Weights of a small contrastive image-text model: encoder width 160.
Rows from block 3 of the image encoder, named by matrix and row number. Rows with one number belong to one neuron. Each number is 128 + 24 x the weight over its row's rms, rounded and kept within 0 to 255. All counts start at 0. Numbers have three digits each. After the name is the row's rms in percent of the matrix's.
# fc1: MLP up (encoder.blocks.3.mlp.fc1.weight, 320x160), inputs 0-79
# fc2: MLP down (encoder.blocks.3.mlp.fc2.weight, 160x320, transposed), outputs 0-79
fc1.156 089:114111131118110084140110114131112096120113095096152153129141158084128093108105174169178120163142103158151173149140131170126151105124134127144138105136106127118126122090121104117113155162146118157121104130139156109146093182094118144151099112
fc2.156 094:151137182104198145111166170118170164129113118142130127064141146123127130157139119126095123136143110102127154131115145114143129152150113108144107119098101127145114126112160135163126134122130134156134161150130103153086099126141117135129109115
fc1.157 090:086128087167145162132128118138107078121131104134188128092113127131135126176138095132118132118102103143154161127144170106139184135131080097119126135088086133125089143097130125109125141200154100142121188136126073118149115123150148107117132112
fc2.157 090:113096146131141123125138090136091116067111120110108139173145105126129088088184156129113150166144122130125080113110103123142125123131124157142135152125132143105162132159178079118134084111109120097171128126167144145140135136127155143099122096
fc1.158 089:119113165089161076147127119153143157129114115158088110162160114151148188131165116158122133129123108128141111156142138158119168131112109139103111113122137127086128187118142155092120111142097118147094097118132099108122177119144157140107145142
fc2.158 101:109103139140145134131135112105126122084149173130110130107149112122121129140120095105115153127111164106179127134083130159171140134092125105137193133140105128120169131118122154120155174100163155121131129130072125154103082133108188118097159118
fc1.159 110:117141152124134132105140200165129165117154118126095127105124164112170123166124126151120170099140130144150120110140109082146099102120136114112135112133138121111087139120110138144103146119126113142110095073148132092168143143100156126132117193
fc2.159 103:144158093120171075129164169156140183143125117144142130154132130113139054124161132164121121140132134110117110101096127111154140150142106111128108139166110118130149097157144112134126127103146104145161109170158124192124139115129149153154103136
fc1.160 104:110112157150113124160163138165126120175064112112111195166116123149138129127132121110183135113128098146131115137144141131143124105149088115124141088125114146139132126151161119165121109169144122130124137084132121092085111109112126137112130142
fc2.160 099:121142109098121138123106135107126155119118101101120139085123084085125103115132147100160108131136105112113141130106126120171113104086159157152103174140170156102139141106126118173143114135103127166119117109121108121146127156103121141119142149
fc1.161 091:153149093087137142114121046106121129153128089118145134170136134116099127135116120081081126113138110171131136118106122130141079148135136100071114114093102131131110144149139098127124117119144114117167144125133110115177149135130124144142148138
fc2.161 093:104119143131112072100147119140091132143115096161120088094114127149112127117119120134132160132127167160114144142149125190113123133069126131127172158173149128130104104102160159139117174135144128135119143150140140119157115088118123144101091112
fc1.162 135:152137157133139174124125096133116148180103123159126133144101087115132128102120142127136131127204126087149090116113137132113174163106128099147107171100135162147125079158106095086122084133117146128117104145124156156159148115152104140121128140
fc2.162 121:121154104134120136158145103160134094168129109103084105123142119094144084110070125149119112076122084108173125139115086147118127109115110154084104134119131098114093103128140083143115139116140102115145133113195134140126162139158107143110135183
fc1.163 096:121127078135103112115140105106080176122143144136156124130095138093143114120135088089102149120134169167151129131142145082129141121148102108080110157133157131173075129125156122158152156171102132120103113113101146140115113083132094150106161143
fc2.163 101:115116160112111195101152136152138111099140120099134133132159148128140156136108091121132121152052160145087134084136146095116124150111165159113130131141126116127148127162122110106149143123168122085138109143162148143141134148111116122140117124
fc1.164 102:150078099146119151109119086141126104152148145099106070128123140111106147158114118111107114124136104111149145114113102097097150105089121147155137106126140150132148137119120111178159140089132156146113174147099142141108178177147126153124123108
fc2.164 109:106126112104114111121111153088105089111161138171101104105117103123108107133123164131111152114104154130108110124114127104104085169120150115123101132131162124110115156122134121091135108107155140088086076116092075133154062120105096049121116100
fc1.166 092:134132124119116095154126148167141099117085159150080136128125136131118121120131159111131104158137169098089096132148102157161119145137120154100081154166141151179104075099145156080122087117111120151119154161121138086149064076120116146155125127
fc2.166 082:108174117136122115140130105117141141128096158112173122120159094143140116147138121147150127115155117151116145158143128149157125153140147072115144136143143148118095159179146146156114172143155150123152104140144115162120169172132172141155146122
fc1.167 096:142101134142101135124119116125103092141133105158138103152102116111072162149095122131118137130122096185140124142129129086077093117101165098100146145069131142128122119131126111158155116135103122117135156119095169091128138126132097108103141161
fc2.167 101:080143136083138138104131156143116158135096132135089119149107134130145165171128126099141144061127118125136070122131131138152125154111076149154146140141099101127115155145111174106144106135144168184117128190138108124130135068110127134093112145
fc1.168 088:154127090079138103117131132174154126124135145157140131107143151157131072108090114085152149180153160096136129153111114110113115116143132111134138130101114136118120156125169129131176147136175138130144132109101149147184145092189078125142115137
fc2.168 100:109111162108133152119145102120133095139162122114153110124152169136142129118138126141156166132116125083112091134104155102092147139130115116172105128166126092142112140121166140136159152132119129121152130112098164123120110132137148130094139145
fc1.170 108:114146164145106052105126145161150097146151134133102169106106155110127132140130110096118138099122167141153175136111118126125099140159137094070116121141121099126102125118139157139171147112081105149080077105146113155129095135161093151140145153
fc2.170 091:181133133160097152163153108107094124145166138110085111153118090113090102128092125108164114132148078147110137163143167097141145160099145118143087115110160148145117160178161132123123144130157131126132089115114087091153121133097136125082145131
fc1.171 097:131134105134143081157091117120166127139116111130128137111154098117139127140113126086124138115118115098116142143164096123172144140141102111158141127147122139160103150110119151168147120136122141097082120143108131101122086085163112086189136122
fc2.171 098:119123130154105154117127140125064100053113154113099145163094130103164134118128118159118122159132106110157152142119129146132078128065144137140139098126117135139173118131110133093128122129169130141112092097111121151124163185094109108149107132
fc1.172 082:124142112126162179119156132152109169110125134119152149134181121114095119122106092122105117107142165123173118133138113112121114109184109113127140149110134141145140107113142165149137118137131114118162162140124134102132114097132112134120119153
fc2.172 080:118095095131137122140127080182126125127151140085103108100133158149180148139144101129129133154172182111118091116160139102115141112133124101107171141137120131157133147167111142177118144154118127182075097166123116111136140171086119134108114145
fc1.173 099:101108124129151116169135070163158133131106128139131143172100134124147147140146102124074127117111166105119121118133154124146105122155134104131119101141185154127143123126122110136093160136127124140115133154068136132141133113121154145139128167
fc2.173 099:150152168102115143154159152095104102129083144097134108116145133129112150110093162129185098178172124091117114139136122149117113112145080155159185137107132090120122093121157153131110139106131139101125096120148078110124148151169145116128139133
fc1.177 094:109086108128067096173110109125119162112131137123136102086145122132131156171137109149076129118159107118134132105152142127111162133150139138129127138098110134156065168082119148103113150104132095128136128152153144155180127170075160145104133127
fc2.177 088:126131133131133114085117160120112151127096174113125157180123125191087116167111141075112143122139100154162072127114130120141130127099122126166132109129134168103074123163129174119134082137121133147154093142165095140110151128117122054135128135
fc1.178 113:130176135126148092100119166145098106128135132120160101109115100136152120143108131162145100128129137149114146187128118117120102108144159145073115140122139121161074137060157172128185126114080132129118112152148140126091145103161163139107163138
fc2.178 089:163127118130128148180160102123145116136095107122161117132131111149119164116112118131136164131131132126097109178152139131159167172128098149150074178137138106101127096145124099124115153129134151155100111153117172157144092163132144142098107197
fc1.181 095:143123110145113129143161076108097134155124144118081128127145141129091121191125152165073117123153122127092096161175114133083137134122116169118187116152147119109096124102129158130065127117139136118145124125103145112131105111136072148128162121
fc2.181 109:117069131130157136116113121127096100151107128107111113110104104108111137096129120141129100096131152142134128128087104110110070146164134140158134135104101145134158116160103135148166144118151132105088119104120102131159097126109162060155118143
fc1.182 105:141107121142103113132128114119137118133133132128131123098115156137146129138111152123184117121118138079181183090189124089124130126120140148172158132139115135140106116108114133144187097146170133163094131086134158141141083113190155139155130145
fc2.182 113:116075150123169129176158151122102130125086118130104091144123121129106149077166085172130090176124120160120148085094164099110110114141126165105154108171156130122169153105157109111147133093089174136180104084157115159131155098096104136133135108
fc1.183 091:086102122082113110077158125103108119130103107171144117153109133114144141112116130175113095126139156136114099125137082101166147133131117199116123112121121085119122135135110174137095115113145141180127085133131125147085141119114144149140134111
fc2.183 095:136158190096141129140123123144156126117109113101124158172125137064132085166142144076111185143143151074104127125155129123105142134125109121128094080191128134152140171133143122122149152113118147110112170120105137141142132084128135128118125101
fc1.184 093:124140121132128158129159157123090105125129157140136126106143098129075109183099108109142159141135101134092101150153139135121144079132114116174100089135109114161112165112108175094145118130135129135148153104156124128151130087143145158115136142
fc2.184 099:177162161156119090149134116165140101115128127143131121128097130151132143121126141147147137147129140149180110109100163155176126117094127144150147164139133095145158148120090090101140158093143111145150122147122141133136139132132197084105147119
fc1.185 093:164135151186164130133183150136094108094144121104152130082137160123153129123078150128133143159141106098142129187112103133131119130122138113109120081082122083144114133123118111153121115162123118136117152127122135137125112127130122115095104095
fc2.185 091:106160136102135180144099104145149194171137154122136121087167105165108161143110142125109139083115138151139151081104139143139132149123165100115142139130135142128128133125144154105101162102109120133170114131115196120156117112127082089147130156
fc1.188 116:130103120113135105111119095103132137115127134140184107167146150133146154172109126130097133134124058100161111115102087104089144111118133124150125147074095112122120127154151128105149117159140148137131133208126167100132128142156101134130108121
fc2.188 120:110111127148112094122099128151105147147111116096117151137132126127099134126146131096116099120157121071132128114118118100087148131124100104111166134062112127078125161140122132087157137128153131148125167156148132125078131115114123108156117133
fc1.189 108:120147137115106169156134113116105187123104086130145132177109126129141115135166103162128102112166140081132126146077127139102148141089158128107111100122139158139148154140081113124158117149092147107142150102100138132120127160105121099135115152
fc2.189 100:128146089119145107147093106093181131099146141146189107105142131147138120101131150123093140123115152139154156144134114121096150118143128132164105141104124115115101180112070159164105129089140144147146127121174112113109135139127114116127172107
fc1.190 097:137162112133156142132122131149123141124130149136093146146109114136127087140117105166151152130155146183120105104102117091096127100118114143104143170155113111117112158164095157115127080128157139130120113168111121087117150121121116103102106112
fc2.190 097:143086156160157138142127153113140095162121104139121072126182189102106118125120134126131145124149138103116142122094160154116104128144139133121115102155135160119106112137121183152103160129129070130135148116167142075161134103121107162146107145
fc1.191 113:128115157127117164168120118085159140169119178155128119140125122104119108122120116141105104103129118150147132142112145147103127145105145085056125154110082151092139139112152152163117153173161106132134159084111123115126142092118132169110120122
fc2.191 108:094136153113169162165114120125110091104122151113189134125119103145183135108145108134123122103118127154165115108132142119130117132120098143157142125104134136159196104125162111145126133131155123153107125136080084147156149077128146150107105124
fc1.192 102:142123156132086120167115130124133126140140152124150162116119131144152086132142112133152115091118084162145150147150085145131155123176114100160119119129144144099120104143063107152112132136097113135124079134125162140092087160164171099121090129
fc2.192 095:095147129119137095094150155121132141119155077090117111100147117174084130142125100133126140179114143114136100106071099109140135139093121093136105090113130133157134115128146084163168140156124114133139140115109125145076108073122103138167165119
fc1.193 092:140128151130115137107112103107090102137137140128083144137148140118087147154148141141167172101120115123146166125145080109126090188095172098118145094062163125147122115111115090158142090093144124113132156126140121146103087146130133124132150154
fc2.193 066:132118115116122125150165116131154084129134168102146139176180151145135112127144120124116140164143104133111117127120129168119087086152113146139148176133121134132088118146140113098128154104122148085146126127171109115130098097113101122171123137
fc1.194 098:104100154128107121145133124107115123125159154090174095188130139071116074109134083152135115112185124095127119127166139080134186114103113145125125154154109124128129149142104109121126150130158118136135174129126123127119130183140124114140138153
fc2.194 071:144138145125124111139128124099131127145137152158107118118117122143158175130132147105153111132121155144145147119109085197160136107129115129117132174136161073142113139139126151152126165165132093114162089106126167126075104136128089150163172126
fc1.195 098:129152118082142135074097145143117122119101124151145083158112096126121101142143112086160113151161142126145110119115136095105164155185160125094142084125097122135119142110117176131143095125117129161165143114101124119101130094132165100118095151
fc2.195 120:113142166153133079126141162125137101134101156100119128157142114152091128161142125087126165155110174161109144104147126170173130177100156152097129123130115135149145103140158135185095127137117145174093126113144126131163082108104155125142130092
fc1.196 095:140143088198128132134157082126118069136105106106118133136123172127118131134118174145134148144166109138152150163108111116129092139154142150079178135128152131101101159147138107128131126113122172134134137129128105112087090145147164137107116102
fc2.196 108:119088112106141071143147167114143194088141116135095125130115143112113096098106121121148124143101094115122112137073138098127089093113150099134115143123140132139149118150135123098158108118122135105146142131129147146152106124102144145106170139
fc1.197 091:121158113144107110122147096113104137141143145138127108162114099138118115087150121130103157130133131122059144120153111135135130088100105152111167106136115148114126152147115114133189163158108104129138129120131131148127133122214144121161131109
fc2.197 098:105118140131136128153113128115126143121146146143127144133156167086134177129124106140110140172145150147170146133126161083134159116154130150134123109127154102137133122087172129152126115110145113092153132126133116105097100147081113156120085159
fc1.198 129:184076150136125103099136138164124096109172148186089124074137133140081124119133075111104138126115106153126122127170090136153143140143148136145135148133111116111126138163124103127146134124158106169136099097151113128133146119165139127045119157
fc2.198 116:151136108116123131112119126094120146158172147121144147122126124087148093085124126174162147101153171113127156120102122125108104125134126136132117132117163132137111128165088152098123143132109111160121110100148104173138103127145140105116126161
fc1.199 093:136120158095116122118145070161080114123152060099116115125126150142095118174169096097127102139148124112132138147119103179110172112108151131090119116118124145161107098137157101153095089148092134167155165154120094148103112100146126169101123158
fc2.199 065:117107097154140147115103131124149077094137115162081119118132103067110120112107116167127101146124090123116153145122145128160113110141112159112114084127112104126177111137149173130133095100097081130142136139175123150107090130114098169140118132
fc1.200 108:110080124120147108138144116139147106106143163102143118133097125109147129147182145134118065060128166115101094109140098124085102110142156149151127178128146092108137131126149136115133141108157111135109117113120107117147141154124146098120165100
fc2.200 112:119101119115131089115120149099119138078101132156090098122100126181136156181100134147095088100117206132116118110142106137107160113151129112118132134089098162133099115168135143126090133106110137095138150114072133148132145129131126107175120135
fc1.201 102:133134116090135108131127151160076136125132136070130144131157145091149152130095148115131120124122130121131106114077168102119134142139089107111134107134092118112095125154114082174119117124137113130144120101162104160151137152148115189113180108
fc2.201 096:107148107130100130126158098095114154147099160131182137116129104070183121146145130117111147103135116142138102112143134128143083124114134139104109139129124123095100136089097130099120136090125113179143120116165142148140110174100118120156129152
fc1.202 092:130147098094149144136148114145125117084151133130146149127129123137135111103166070110127142128114114163111161120155117182161130091159125084115105147132115097123117093110132105122136167150117152081121106159088096152173118073123119136139108118
fc2.202 111:121102096087134094087140094132154107147127133115137132126142149152164128090149087144072095113134110120139137120125160151151121142153106151095115141124153141145085125095096113095111119130136111124100121165128115123164127115119125125124142096
fc1.204 101:142138128149117134096128136109112116151162134176145130139117162176097190124157129110115109141175162103127159107123076134151110128152161093145159127184088143138165120108137153133168131109166131135124103113130145089100103132124103105132108161
fc2.204 101:153136148088102151090137100112133083115140141158161148132123111118139069083120164117154139131081107127103142124110117143125131098098143117105152137179130120169165075082143156143113122130165116157122138165160163083137099173130119086111145150
fc1.205 095:126115099126126178121116140137136154117127102152131169134130125135122154125094125104141145117100107166147125143154091150130106134135153167122111129150126104142125099121067154125109185118117131143161146136143106133146106098131174140142138109
fc2.205 100:126157161091153148095165084128125142103166113097096149158139124130150148139134105127145130109144168169131142133166116123092127118126137145151125124133127112142150139110163140098167126165146179157122178159137094160126160156088155134085136146
fc1.206 104:115177105124112140163096094145090132153072129133137196127098145127194143109126143154122093147169164146169161123092139108083112124111130134082117112112129119142112130127145141147152141131130139102072157149114123171119127148105103110137139113
fc2.206 100:131148110122108110116124121146115147168169151094145142112121151158093124079109153120115135102085149113133144155149163102072111134189118123074118132123133122124114085132073119105112126109134104117138142117127110152144132135134136077116125180
fc1.207 092:146113138143116106105108136139130109197093130112181121124110136099111116152131091109150156114145123135112103158123109096106121124105164052113094088149122150128103116137143152129163100130110092147103188137128114110153147124166129115092119157
fc2.207 090:091121133118207131130113157124156140098112119183117108163102143142147132126121107151123113105120163140106136098163156119129117120162105149095120128120097150171162154137149114093131143120131109105097153128178143152112165131125162140138116124
fc1.211 096:122182077088155120119154139138175140079167164129144102123159100130133153154189127113125156150129122132123114142137089106133128086188139086110130157128119125104110171107138149141159118184119132119130103144125153151145062105128113132105145103
fc2.211 104:146074103120127115051166149122177112127146136074163128139116168139120116119141115176125118131105131105143100117125153207154143138151123108128121094153140150126122141090135133131113180132122110175107109161177098145162121099102127128157154150
fc1.212 106:117143143085187125150152155078138117112172111143101109117124114123152187186139124119116088151142091111134119113124114101089122095125082136165115129159093110142118121118103113134144123159158103134134140146103107167153116154110118118154117125
fc2.212 102:102085081143126142156100137111137132134165141122138118144122101129128137091143167102117088094107129157113123109135094181114122104132110136161165170139160107112169149144127076107099123083141181147120141129174117103125102181118078128179153122
fc1.213 102:100119079111150132140136187151123137118108153088158121110099057133120122135148144129125143119160137138145121119160131090149126147162112097132136094079123128078132146153125109085140120121111099107127110093104105169100094133103116132121081140
fc2.213 093:162122089152077148117164101145116151129134153119151174167159141122136106106118125106162145168156135108141070059150137133126088129138103083121156141137101128142113140094155163115147091111149136166141068135142150075127138145108126115147139140
fc1.214 093:120139111164133109165116128130144100166089144111111093159098129141114132135142087192167125091156134105132144161107121135136103161131141135159086104133133069131120152123137117105134113145110130168112151134134144107161074143143123125173078110
fc2.214 110:101119117118155147154097130128111184117110138159119111136134139137075131075135151133108139120122129091143124115097137151154111142161157126177146120130210127148121168165158146158150147094124104127103113129138148135103123089120164163154125130
fc1.216 097:069118116091139096175093122124110157136168146106135129094125111127134145131120152117118137104125119152129110161137096146101106122117142115090154104123134151135138132168130110136144113089084105123098159113156157086165150120081113145121151125
fc2.216 110:142121135155124132120122130167134135125122108165140124096099113123121119135122139155111133145124157121137105124117140150102152098153177132109109016156172119098156118078120162109138101157136157128109131087086110101101152133136120132130168161
fc1.217 092:104125117115155135124156093129148145089137153111148120117108121094105122101108109157112093089111137124125131104103072131094071109160126112126186147110159136139116131076132084158146124122155125119153156130149147119118107148129085165177117109
fc2.217 082:124138116144119130120126101090127091103132109118119122115126092126134108139120132130176127089121116125075154125112118107136144109099137143109095098154148159136161132129126114137146123089145165097111165124112132089126092147102123178143125101
fc1.219 101:105142124162131093157108122169124096147142094119133129077116171124124157177136099135081125065089147102114110140130121148127158154136132166083093114123124142147137167173086104116159155106107166147143134158153137127143148149164109128107148115
fc2.219 077:145118132145158136131130110102140126117113120121167114114079101121089105124122172090143129140128113143097114137101112133097101158098128126120152087148122130138085125127134157141106138150105106138143121163123141109124108163166142120138154108
fc1.220 100:133113133147159120112122135079138121102105157163155102144106110102148078130131157124090117141154136085118143144157134100136105147134137140162167104159178147150154085102097130145145119159104118106118105106113143141164104123173125158120141111
fc2.220 106:151113091177136152114079129134125134131140128133124150129142121111132098141133141126128122133121126106141182117138112106137107135102153152074124142112125133120147154072080112178116084150113127095122071125108136161130160123048153094120137117
fc1.221 095:102119138126140118135132110126113149124112140140115149101143143090109171111111134157133117118152117104122153169148101104145132114146157069137129152120122152164092092154170117108136120118111118156105102070146123149117062157131151139109160166
fc2.221 082:145117139138146108126095173140140143181152113151146138170108123077118117154123140165120107160121087119113119145133147131163172113097135116112100108138099111121095170110128097151136159123092109146152154135103137108152072119071133127102120127
fc1.222 111:103123153133149113136175136154141160095152126129163175114076123145117121121180118174130124122119147103118122121134118101111105125122147080087128123129120107077152130102115161111132124127095150150137125097109125136144134149119125171119157164
fc2.222 120:085136099114140097151141136146179134094180093123142128177144125161101132173146103150141114140145108122092068112119156148152099129130126130148107126136101134119139123149168106158110124133096139096123109119129146135127125107105154153125113087
fc1.223 089:141139125106145114108110146146146123161151117116132137114107092140104094130149136161144115153120118166140161109136105141133117159125205089125133073125118097135080141162125165111088139132138101126107159141115102115134086150116158135162094155
fc2.223 083:118133093112098151129103123167145118080124160186100174137078101112109114101108158118130153173131137125131169150084155147136144160106102181150137141101135139140117123145148108143126137118127119148159102132132121131119092133131179149112136148
fc1.224 102:117107111141146168137123105134095130113115133128117136144115155183141096118145157090164158140128128148132123139133130105150109126106166081120089117111139065143132119116109114107159134145175119114125126124122155120132146121135144134141151071
fc2.224 102:127127097127145129142116114103139154126146142093151068159154174118093122145102179087140147109134129126094090143116170118108110116135123128142155112098098117095153149121119140133084087103105133089124151123122184103126102154136134141118119111
fc1.225 105:121117132158154142144107097142086093148151167130113106142102144140155096125144094144134122140147130152113115121142123129168134086130135097113092109166136167136122139100120152175121053142092111123094153130126117091108117133152152138133078097
fc2.225 118:141078125131101143133153130123140142097072118110141115138142111124073134103128126114125080119126133137115150143152112114143114129099137153111105153105130142098140122134108167138114062159130115127104127117150117126132131109105071095130132121
fc1.226 106:149095150131133178173103124116104126094083117125146115145136138166127091107091110148134158120115114146125163155154103072120111121129133120117110104117120143156142127100120087156123114187092105105097101115126141115115141099113126148085113112
fc2.226 132:149097112178145113123160102108135174126127107113104082146157132127090091125105148152111143102135115109095169116134113107152140092067126144138127094155127102105166130117094100164106092129103105100110113115152154113108132101101122094126158101
fc1.227 085:126131135132153139128107160119158125118150111157100132120084143130142110125130130178121135137151125162150136115104199118086139149077157139100106148113135095133118136132198128082127131102103140168165130107127124082110101080103129104129132174
fc2.227 088:109123172105137107114157145077084152150104117117107108117114137120125164133145139113125161147136177141156109128130139148126135130133176160109135156151065159151116163112141131111158149158116112116115066173125140117141096139139120130145132108
fc1.228 101:121155118152148124134122142142125103157161109138119118102153110113092137167054141084115159122138151120091090105179152142148152115124094126092096179123091140132135045116173164121107128116131077144125163118147107093106147149143128105139143131
fc2.228 086:114131144136113102121110107112104123126146150152069138130132099148171138141139093125119140119138158137140146129104108156140132142078113150126107110137138125111150132118111085107108103165119078148127088149107122156148131158132173121123121129
fc1.229 097:124126125138176107124141104100143169131086122191124113119146134122196104091129115093112135156126125124148143122185095162107151094157090140105102152143127115119152135122127108134089149117100135152123142172115152146167128102116116100110102106
fc2.229 125:090146154083104126176120100160108124118139126121123153116112117143140102140138115116119155099138111138138134117109143123160141125098105161132155172115175115149124128122081110149092134142175119076078157139119149137186160140136131114141088151
fc1.230 116:166170128076087115115143097139111160164141136155134129083120098133159103115108126125124138083127102120148127143135096115083120139108091146135133111092140157146080117111114119137151109159107102164089115100163127155124136145157114159127131221
fc2.230 128:122155133136147145138110105118130117110160123119080165105158154132136134100113125149129126134130057113128131142163132142104163111136142115111130106090112147106126137126121103136163124138140138138141095104159102149139160116134043207118116117
fc1.231 099:116119162087141164176103131160170161131117075122125134088125132149126092150101134104128127108115169125126150078107107115175140178114133079152124122125174110121098098089143112147123106147122144126138083142144124143134114094174135111134134145
fc2.231 085:138132148082153114076105141120104131188135145129132138110129109098074119141131113130145097130159147150130090098153121136110170131110139119099114104122147118145122113119105110100100151145115134140152146124127180104163157162115103151090145149
fc1.232 101:146138159125107148159073136110126152158136114137126100090101146107073109132136123101127133116115083135123123096127166151110135130122142124145133139113117149151148163110100167111112132147113124111145103152148156135158152092114128140129119159
fc2.232 096:127096107181129104136120101111121129135110137117081123123141131155159113151086116061137135145175145120160109084136117155134115114125142146119083114146118131124116121134099092107145132098193126114113091108146113135106149166127141133129145102
fc1.233 094:071139115142124149145117134101104124127110144104132134162155109134100139174133090117117096120112133102156123143152173089155070126138134121134156133111111143128143115125151113110156113147135138117133125114156139109078115139185106114148090119
fc2.233 097:130150087148118136127143122119192147117120121119137104103119158142151109097152158123118099143125115119120111139114155172080144111090117163122121133137135116156145140085151133147109114121136139097124087134071101146109104119078099079144133138
fc1.234 089:089102144119117155146115103146130124099152093133137151103110174148116145136115168133099095131121118132090117123115134123141139129112139145165139157153096100172111101113160105125119144144097070118094166132141143142144122113141175145124150097
fc2.234 072:128163102105170113165138132094116127150100150124174146126157107148146104122110113143115143145146102123121149135121150141142155141143117127098153152162080190111116114150152159126087135150135116108156079145137131082112118173115079178124071144
fc1.235 092:121131146153145136109165115121128133147137178138138171111151116120125125144168116105127170154136144109134076150112103131145118136102178114103105154153140140140109105137124146143125153117108102128089129149140135142143167155180134178173152156
fc2.235 093:070114123102099126143112114134150087153122131149127134127105147149203109120092089132131118182103123153127159099186128110124135158120096133112113076141077131112111139133095143148075131172169111182178156127122113120135126150137148122089118167
fc1.236 106:148116105149113165112108135165091114134130098142169099112106109125145117136122101178118102146117112112180116142117122120117128134126132152119150105135152111156167160104133156099147165157129120066102110115105171156123124154112140120156155131
fc2.236 113:096103140117109111083153121083140127096120163120134142082085119183144133087151116107121098124114175130098096072125139124103142128112133141117134120121114125145086091162114089104125151100120164135125132104118131142117151115131140101155148102
fc1.238 105:156122099137114161124119130148139074185160154135114116138086095151134121123098141153112135148173144068137138128146146162120100117108122147136155109124122140087124155124088143125174139107101114117134089118142090165127153116163114134097076153
fc2.238 093:092065112139094148173115131108130138075141167162128128112164110145130129125095117130141081113142056104122139083117128139090130147082116111131090144127107120115125132076093065109096121120127166135111096126172122133149138115122084113124106152
fc1.239 096:144160099107120144134144100160188128116133117137147144112122145143101125145164107080142134145130120158164164127113085135131123127120093154133098120133136124172133130119122114113157127132153152092102083130078113123126148105158145141098129168
fc2.239 092:119121094116134103098108072142121144148165110140110160138084127130159100116135134125103154125133135122127131136145153144122152152151082116123102098137154100110122164110134152149134142113150096135091114123109124145128138125093112101067125093
fc1.240 098:114138122087143142077143107113108161137099165123104132117124137134135131136174126105091135119123108134132115132120097122115147170144114123115163125123142150157127130127146125112175169147147143113118168145152168113136136089130111120157124125
fc2.240 100:136141079162108147205123128068104127075144156090119153103167124155121096096114159151116149123141107087094121135120150115092172089116132104136141136127131070126139072134159141113129109087112137116104166121108127143130124133167131136146134133
fc1.241 098:134129110136163106134138137135127099143112120126118104105154151144134116107113112157104103129171114122137090138100139071068157111102138153082139137120122116142168144084141102105156152144101158141140184154133120138168126114140114121098132117
fc2.241 104:133152128111162142160121118169069084148162143086138134119099117109128156099166159123147136118118171158111117142114150115138133123172112143098117105084111110120131143142101153107149178108124128098143169106148157139146132116150146128130120133
fc1.242 102:154135113116125122158152117115112101128153167098173172123119149131140128143157109111103101105102133149151127141089094127115111107116139156119141129129146124146133084112133146098172096155174112156133113120127069090097181158175156092158124133
fc2.242 113:086106155137143108167167122145124158068100149100131103107161132130129159105155132108123113121111159082129120095176125144150148133191145144110160137144139138128130143158095119141116100108093107135125123122099125153178100134128168098166160131
fc1.243 097:111131156125127099154102131138135132100152150136159104144124105140092144138167111062131102147121143122154122125151069110108120113162096131106117121153164183144150145111106121116101119118121126128121171171155130109114162135159130155154148115
fc2.243 098:170158114114097117144142102117162100106140088152119101113125122158111155103115144103133171122173143172086145124127121107092123128134097174152145137137161150128137138131133137112116111100160103132120123124102105178137118192190109101158104135
fc1.244 087:162113143152157147108163106139124101106140117142118116142134141063162146113121089112159152132144124139143149126152163106140098103125119065128129112123155144157138119101088108151123116141115103120141106186169138098139147140117161146104123127
fc2.244 093:132067104155127107130140110118183142098145131123098156121128160094108100112075114113130144153098144119124109111122105122159130129131154155080100122134094119129153112129141112131166104094081116115127099110133147130133107123108138131111154110
fc1.247 107:126124160113148125123095134095138094147153114155153113141152133152117119100122074083169106130150137156193092167120120127165125128162148145157124106072080118167172129119088075113147141131130128147133132161145104116134143119136126129100102157
fc2.247 074:102112120102096139127153137109130125138161152123122122110183119164111133087139143158152114122079114146128158110103098089128077109089150143143196138126141127140082127117120123127100146137126145135138144158129108099152071113185127112108116176
fc1.248 084:127100092103136128071172134151109119155121136106150078119112135125112123104152151142135128096146139119076131156178117132111113134122163150078133161166129118123081095108122101139142177088117156136174122124153122107126127088137137139090163141
fc2.248 088:119106149123094111153086169155132092093129123116118169100126174138151129166062139124137095139114123122144087090127118116149139096142100160125103120082125097125118105159119139119168126190173167129099159098150173109148121162156179124156125137
fc1.249 099:145119139121194140132132115129103127149109136101124189134143125127150128106114142164135115111154081105098122158130112107092148112115089132137122148122168091156130099128183126120102121098084158142116158169073150141146142143090145128125125109
fc2.249 096:151194101135150102119133131158102115126158140116122090107107085192103164170149143134136105152105153150132122130109080161089118141094088135127159126159122092117100150104131153160104152140086123130152126104107150138173106141126121108127121139
fc1.250 102:162102156140163124142151147113104133130150129158145102156133154146133108131159160139134143132119131091120107132169104111111099098091136085093128120118131125123094136120134152126127114122103131083172142140089160122126146118135149100148128073
fc2.250 097:142100069110091132121089086120125113079110106070122117140140111111121095106080137095141128159144128140132162099122067146131138135138126121135107087126112130132137140134147093115119139118102134117112092113132083112105158154104128131176163117
fc1.251 110:145142150116134131142126158118138121164129171155113127110147103079141131090124154102175143121132154143100146125091084151080142125113187061107141162154104131062099143114120094101124160150104130094132128147129084120097120134180166139130101120
fc2.251 113:108167142135116141136084164159157102154131157095151087122108112103086132118145137103167145130105106131165110131167135178101153080106124153111143129117109133136150108132160130148126151141141127130126155136156118122147141092148134160120118167
fc1.252 088:099107098132123100112083111141121115120122133130134108132080169119094145088103099103093136115127142109127104159113097112104154120107123131174094169123143105144167099134141108118102127159160143155167140173153096050155126171150137134118155146
fc2.252 100:086146142129158110113102126137101133119089098126126112167170118099094125110120109151139165180153149072106160110158055131154164136137121136102093144135087147094155176091170144122118128134095100156097133160116163116094142165112142159134131111
fc1.253 099:146155177090106163135111107129079159190124129118118104114150138134149116126122138150134103115136107138152128134105101106130132184123095120163109149125135146176130100134074108119153075147139103131096127118130152140127174136102135105065132171
fc2.253 106:142164129147182125119132100158147125121147155107086135158180142130143085141120130124087084132153120086118126087078128135139130100156137142140126153049108155118129160149129164161142132111122143136138088134168134111136113125220113182126119171
fc1.254 110:149113126121139155117130117110111158137114117139142135105150172135136153137096118117173132151142124158127146154166124135097113139133108136162095137211167098131128117133108124114120142106093175128141150138126116115113136087131138135141115113
fc2.254 103:126151120128114114100113096142136099109124110153130128147141144156110112118135122120138096080125165130165127171127122093090120129166152148126134172150152101132143112113106124106133141132070165144113135141151098119107168176104147159100123137